Rows from block 2 of a small multi-label image tagger, named by matrix and row number. Rows with one number belong to one neuron. Each number is 128 + 24 x the weight over its row's rms, rounded and kept within 0 to 255. All counts start at 0. Numbers have three digits each.
After each neuron's rows are labels from the 100 images, of 14848, where the neuron reaches its largest size: "patch colour" is the nearest of a few named colours to the mean colour under the peak. Only what is clearly more common there than usual is listed. The data: pixel-art sprites of 400 made-up characters on tiled backdrops.
# gate: MLP gate (model.blocks.2.mlp.gate.weight, 384x192), inputs 0-63
# fc1: MLP up (model.blocks.2.mlp.fc1.weight, 384x192), inputs 0-63
# fc2: MLP down (model.blocks.2.mlp.fc2.weight, 192x384, transposed), outputs 0-63

gate.351:136126134125089161126146123095142119140157131137147114119084143116136120157137141126136118124140118079124116124100123148126104150133104106153129126050089132135175126092155101174094136111154168
fc1.351:122131130107132092128082154171095127104106110124125167129154103122123144104167119155149138128127173154123151144161126109109153119118156166083136132189163154112119131157112156113151147116125107
fc2.351:092109137151126121144165112116118095087150147134170127124107120110113132147122110151108159094109097095099147150123123169126145132104139120156129155138113119135124135110125117179130124149189084
patch colour: black

gate.210:148124162107138130127093118172127086146127170165123150131129120117161099118162099109147138133120129141143203155091083099176110101089159122094083143106139104118131135156161144176093146103115158
fc1.210:150159193101119109130092123172102093154141151175114150139133120118159091116134097140160134095136149167132187158122101115144108111090180124138077140129143105110130151147121137155085124105106129
fc2.210:162133091089130132136104107142126145164131172136125084135104111126125112120142135132157109121166125135176127115165096126111138129137205125134141172118155096156119145165140137191141112115101099
patch colour: purple

gate.2:079096098131103140135130120098101130157111131091144146095093132128142152155098134130101139163133073095125119125152147162114124153162114158105140108076065119152089117093143125117131133163142147
fc1.2:165150150089091125112145126156103142093152125133126098110145138166138095121150115138150136079103158175122133116164100121167130099099187133134098130116135127127170110129093105169107107129139121
fc2.2:093151109123128155117135145122162109119088092133141135109135118135135185141142095190120120124093132108120099106127186154152180167115070120113162072161142169106137141089122087102107134139143159
patch colour: black

gate.378:150134147111126093105092111185148123118122125149130107165129185137140132102137147126096120147141138098158183139147100103138135111127126119089094118143169109144120131190142180128152115158094162
fc1.378:094142086101159174126157130093129121123141155119110124112135072101119138139148111140132138112084120148126075122102172137129142153103110138142160116107082141106134141073115098124110154080177130
fc2.378:113109104150172152107128129153130136113150135098118114119105132119156110123155130171099092141138106115091171140134131142135163145128085181107093122149127115123138145149130134094165151171132189
patch colour: white

gate.269:183121102083088100149130132112123140144101143137133116120083136134169116142109127137097110126128124088152159164183075153159106106147129130136093159093159117096150181152146146133168156166142170
fc1.269:107122140143159187111103110146123090117147131164129113121154127124117159102088132115112153138070115119097127088079115107118123120094143131092116111142115126168107134139136126117092144095109104
fc2.269:133074107167133130123137122123103126066134118089148153076087060134177120096103154103085136111140135131118129128151137160124092142116112145153139124094149114162111105095120101097107130182116181
patch colour: green

gate.238:186137125128080111135144146133116186119133154100117118069086102161145082156141096093146116095180169154106124120129127112149137114129160131111113141127154131120116161111152123144138132126096120
fc1.238:109114109132147151092146089128135115116123105182157097171176163128098176104084149153118144138118109111142147121136120140142127106132122149143135125140132138114131096125094155107097091134133129
fc2.238:121091143171149159112131155112099099105118100121142171093123161112163107150114121103101168165085112138104119126095171100136135154105084116149096111119100138139123141138115133083146126176129148
patch colour: green

gate.312:146139137097144156128150155113160137176115113160097115129141155178143118175107142123150109170151161138112142103158128143126141135139115162108131132143158136132135149156129139187189152147121099
fc1.312:143125122090131123109134129127149125161119119203100128155137168157114114150108142167155093137089161157124119129146135152113132120114150142151113149116132113146152092152123127158158133173124115
fc2.312:163140158143169139127108146115128138153132117122115110123140136175116131113112156089106108143103163144159088112123119109129123099110116085111118142142127118123134144090161135128158119145113158
patch colour: brown

gate.233:138105141120149145066130135142125109135116138157124153149154160106130121093135116139145119148094063126155198153167098130148125112108104116144088092152117104135169126172121137153082133125138146
fc1.233:121147082151112076173154175097139137103113136068145136105121084141111133158121166099102112087167159157110084139177178115126162148143104133123170123130149155133109129070123127107136130140124120
fc2.233:121138118143179124137144160135127121107152107072101139126126123147137121132124129122095120120086150134067128149150155134143112113171112127093104113142114181101139173119152163089148110173138186
patch colour: pink

gate.105:107099107140094098089120147131112132139113127119132137118129133116149104117165157173140114137171081129111129146113118152141155188176124105184108159136097140147134146160128114124155098159139124
fc1.105:131137136104141103130157131125160140163140154163162121172136121140105104129133136143161155125158157135185096162135114137141103109125123103126177135125130114097140099105166133125133146119133157
fc2.105:121134103115135136125140128075119130108148128100127085099119158120150109118122176139109113107067115131095161099140158128086115146116136146130109139108127120145145119124146144129129105142138161
patch colour: black; brown

gate.262:114125154160114149149120123115119115146134107135142141068096131138122106133068113105079099132146146100089138134095101153114178112133144130085087124102112168148096164116180171150129093149145156
fc1.262:073143132111108162144135177138134083119145136102126101137110139120134167125154128085096108134139143093097144117132172127115114133086133108132112090174134111128134153092133049126104131114092115
fc2.262:128127143153085104134124139115129140112122152127106169178118119124127140142126079153126142136126096113101113167126092112135116136143118124143150118196117117107113144111122115137134156128132104
patch colour: black

gate.304:112124110135111115111117108131091143094100152088120091067158113114139112089126132137146141117131090138137139121090112115164135174112182111157116117132150130163111108120117130104115132108128159
fc1.304:118138150123115146140130171112124149134141114119088174144079142153138134147171179123143077104160134114105105117147163144069142149148103127099154107120093139132122166116142132146154125129176090
fc2.304:103086102124128095135166087122146087105082108153151092140148139114102151107117142129140161123172110139074127150142112111148125128148171152109105171150175116115132110133096135134139090113144107
patch colour: grey

gate.285:113151092159136095085115109111135135132135136149171092112115098148128152107126117159061115145133129111112105170116112147141187132111084119149127139113132165120107133136171121113147131121103165
fc1.285:122074146124104146144141161117129156149089116104093160137142146160113159161107170109166135133124096103141147106154136122109103132154131169107142104153099096133124121115105136165163131147165079
fc2.285:138124086099122127122148101073094088151126098090144094139128128068121094126116134126155107135152097141127129130112091154150120156129205140157133148121172152167129132139149184137133131144101079
patch colour: grey

gate.183:135126148126120108098114114103087123135127150124123153090155079123101134137115053155126093126115147106102109172110103147169168130129135141142131142134122174085144155119127153129154132150174166
fc1.183:108136156113142146099121092124147125165148193142154127134135142111141174116097141165104129130113122084144109133107109152097109153100115120141120137138109087139177148135149165136146119123094146
fc2.183:137136114116114123121119120096156110122092106143101152171114102153122136132095097119170131123124096145107123144150128128081146104174131161131123137108170181090106127123113163110164133082110142
patch colour: green

gate.146:147130145107107105113095151158089162162105136182119130124107109140157147089166136168134147129133140087122167124120089153128145134116169093102145097092121114142176164150143131141103126108115148
fc1.146:178135128143058090117107105126101131129126104114134133132106151116106122133109125153137086122161129127119140150170132153157121109154179138113139118142154120112117098119143156104131144160110129
fc2.146:136121110128153111118158160077125105095118125098140069122129108118127116101143167148122146155083136164158102123102120135135144108097139115115180111131139142136094125084148100088139146132160110
patch colour: white

gate.225:155126067141162170113151117118175139142162121116152140096103153135152124166117093115069092157136113146132110140148134176136138141149072135155122146102162153119154087122148104136145137159100153
fc1.225:159068126154101142109118131128129130129121092133130136092105175118142098138113125116122141156124115134089168135127123155124130147150129139133065134127124133129111156162098096135139111175142133
fc2.225:107127124142111119117144093158110113131107130170158126170130158103117085115138090158155170142148111111162113177109096107180165114140150147157166115105155117130138116138122150149158140124156109
patch colour: black

gate.254:128134077102081109091139147128141159146138154130128123081121138157137157148159121111122137137133146093134074145145127183134144115141123107111152126087115128112124142094150134154122138121160154
fc1.254:128127116106137101152117149149144125120162161125123101116136090172152145107132099107107146123085117105145104160157110091132167087089116120097132135123121131110103171138145112144141164117187132
fc2.254:145124128099112094145128143116143165169130125135131099156130126119100123099139117108143122130140096129177143135167104148100131131162111145151134122149130150091139129096118173181136157071125080
patch colour: green

gate.40:160128144129148129145110131168126129147128159137127140089116098159140100124147098083126123117123160123119140147090124102167140108125139105086094162101107146114141163141154104150107144101139152
fc1.40:126170147123085088175148167166146142122137138106109141104118088155154079157154126108129110049144164169107097152124140116153156136107151104145144140147135120096080137101136129136123122107115125
fc2.40:142145095095083093153126106151143145135130174130143094135093081123109130133134124121139104109165137125141144144153083135145160116118171142120157136121150104123107137119151125156136131117099129
patch colour: green

gate.84:122124109106107122121127149127145139116073096166139135124124127137145144099144103141118139143137108140088149106163099149090129141126145196082092117111122156132113163165116180127121110131096126
fc1.84:121114115098080083110124147109104120124047109127140124118129160111129121126131151118134107129124109148096131131152102151111119141144182154117110099135124160115132142133115157115102078158103134
fc2.84:114115141099124097136106142151121146189072158124147128141123099158171141118148110116154134182100133148145094145158100123123121115103123159144150100149152112106092158132143147140138170105107126
patch colour: black

gate.160:139129160145122110087110144096122107146149132189100123133138143128107151138126099139130119161120164117147168119143118108151116084148150089109100113141142117130180116128115129124130115163120177
fc1.160:157105175165127100140119115155091135141112149132137144106106114152152121155121146104117130155160170119109134132139119079161159125124121120135109156142161142151172158172135116153157131131083119
fc2.160:163127105144120147120159119107179138079122107124159156109174140131119131130126129144118146128109150159101093129125139120086128143115078131161120146139125132159126112105098132110124100138095125
patch colour: pink

gate.350:091138137137194134080142130107142091092102133149132157151184144098114111110129171135135115105129127143148129146088152107179127146107124142151106122153104142169142104150123103118103100145137169
fc1.350:141152171123141136159136139142151084117130155149120153128150117093121088119134106147135103076085155143134143125058159118160106134107130102117097152133111100089136109127160115145066123108139154
fc2.350:121112113143161092107085110118129118124127129147143127122149150108111106107130166135134109150166117138206137113132126104134149142111168152171125141155126139160136106181120106127143118154090102
patch colour: purple; yellow

gate.211:103152129116122140104112079114127127124110127197192123103121119129096154141115118163110121156112182113101120133137108148123107094131143153098112143097089129134125117106155146104149112150101163
fc1.211:130169075126159102165137127131173110107111138113128104107123087135090170110172113144113104147134129151163169118149167133099092115138068150129151158096102127095110140122160108124108144088136148
fc2.211:087140103125085118165106157092142118116105184124163113108125101161119129138121143162150109108132158158152100129138165107129128131116146123116127122163145134066132137072117162156161094122167115
patch colour: grey

gate.8:156117138164122098176145077139143175159088160089160150111125125114089095095110138121134146134159129092172118128129109158179143115119146191135149131140117144134103110128151176164112116132153141
fc1.8:100132118109101100098130117153059121156124137129108158126142102117126129121112119137156122168110119127178083122148093140165112109111173103149152129092136121129131102114110140109158151141115108
fc2.8:119133169139112144144137100090133136127105158128122113122111117132128099129156152092133139127211141158181125100074119134104149161113138119103164128111131138149116117096162139129130125099120096
patch colour: brown

gate.359:136123106108112156075137135107169150075156099173102117134147137163105156098131126128097123109102137100146140149135109126145151103141139139070090093087123135145147117143152166129115104156183186
fc1.359:138141120153121100139084115117110123152098172121101141127139129097136153133151156118199151149182134121129118131123146115131127144116139122150177157183118119147110145131123117140136188077095106
fc2.359:144114123111094149065124153126113086132076125139143160106160147107168124139133146175140137134164109126096139147134140145141100159125073124151161131137128111144138114095104133115101145156140154
patch colour: pink; white

gate.38:173097141135132145111130126163126127102133113144148128126121156139110158137150127103119115119125116118119201131128121120110129070120128143087119100158147109138175133128164121136076130146128122
fc1.38:138141170181132068120073129151111141145114135139097165118116130141117124142120110121142098158161153109096150123114120084155120127153148071107093126135124137135107153162131125137133103148084149
fc2.38:132131128134125124134180124085151153115111110125186146124166097118141102120121138134116160128122143152125075152129126161107129140102103117159151142142155131138139079070101136120139113157136123
patch colour: grey; pink

gate.73:127121147098096125157158109131156135145107139164165161139111146108107103168088163175170146108151151126169145127149099129130093108139146163140139133111131079130126101110123140155108137130138153
fc1.73:131132166088115107179159150149098131139118107140121137140122133124139120105089127162127172128097129089153157109147129120122117099105142112126121086094135052123129127118135138115112156136128154
fc2.73:134138129112107134135113144160128133170112126137104103150099118144130131123182144105139121172153106111187122122101082138152156149133140111089167124106114116129144188118152114141162149081138116
patch colour: green

gate.138:139120137130150127117132117154093149143109147106139147105136122165154143140111149144133106131130153159156117100157142085118111151089124155153121113175132125128146126153105136143151128116090074
fc1.138:151121125143149127123093133132120128115116175102112135125107126131176134131158124134113115157186112109154156116124144117107162147075085151125095111190148103137128208178146131127159138134115100
fc2.138:115122118074136136137121150145115137152110124162122112134146149133106120116150102129155141105124142101246124137135158097116119109119163125130114130129114126105142168168147143155151129113142127
patch colour: purple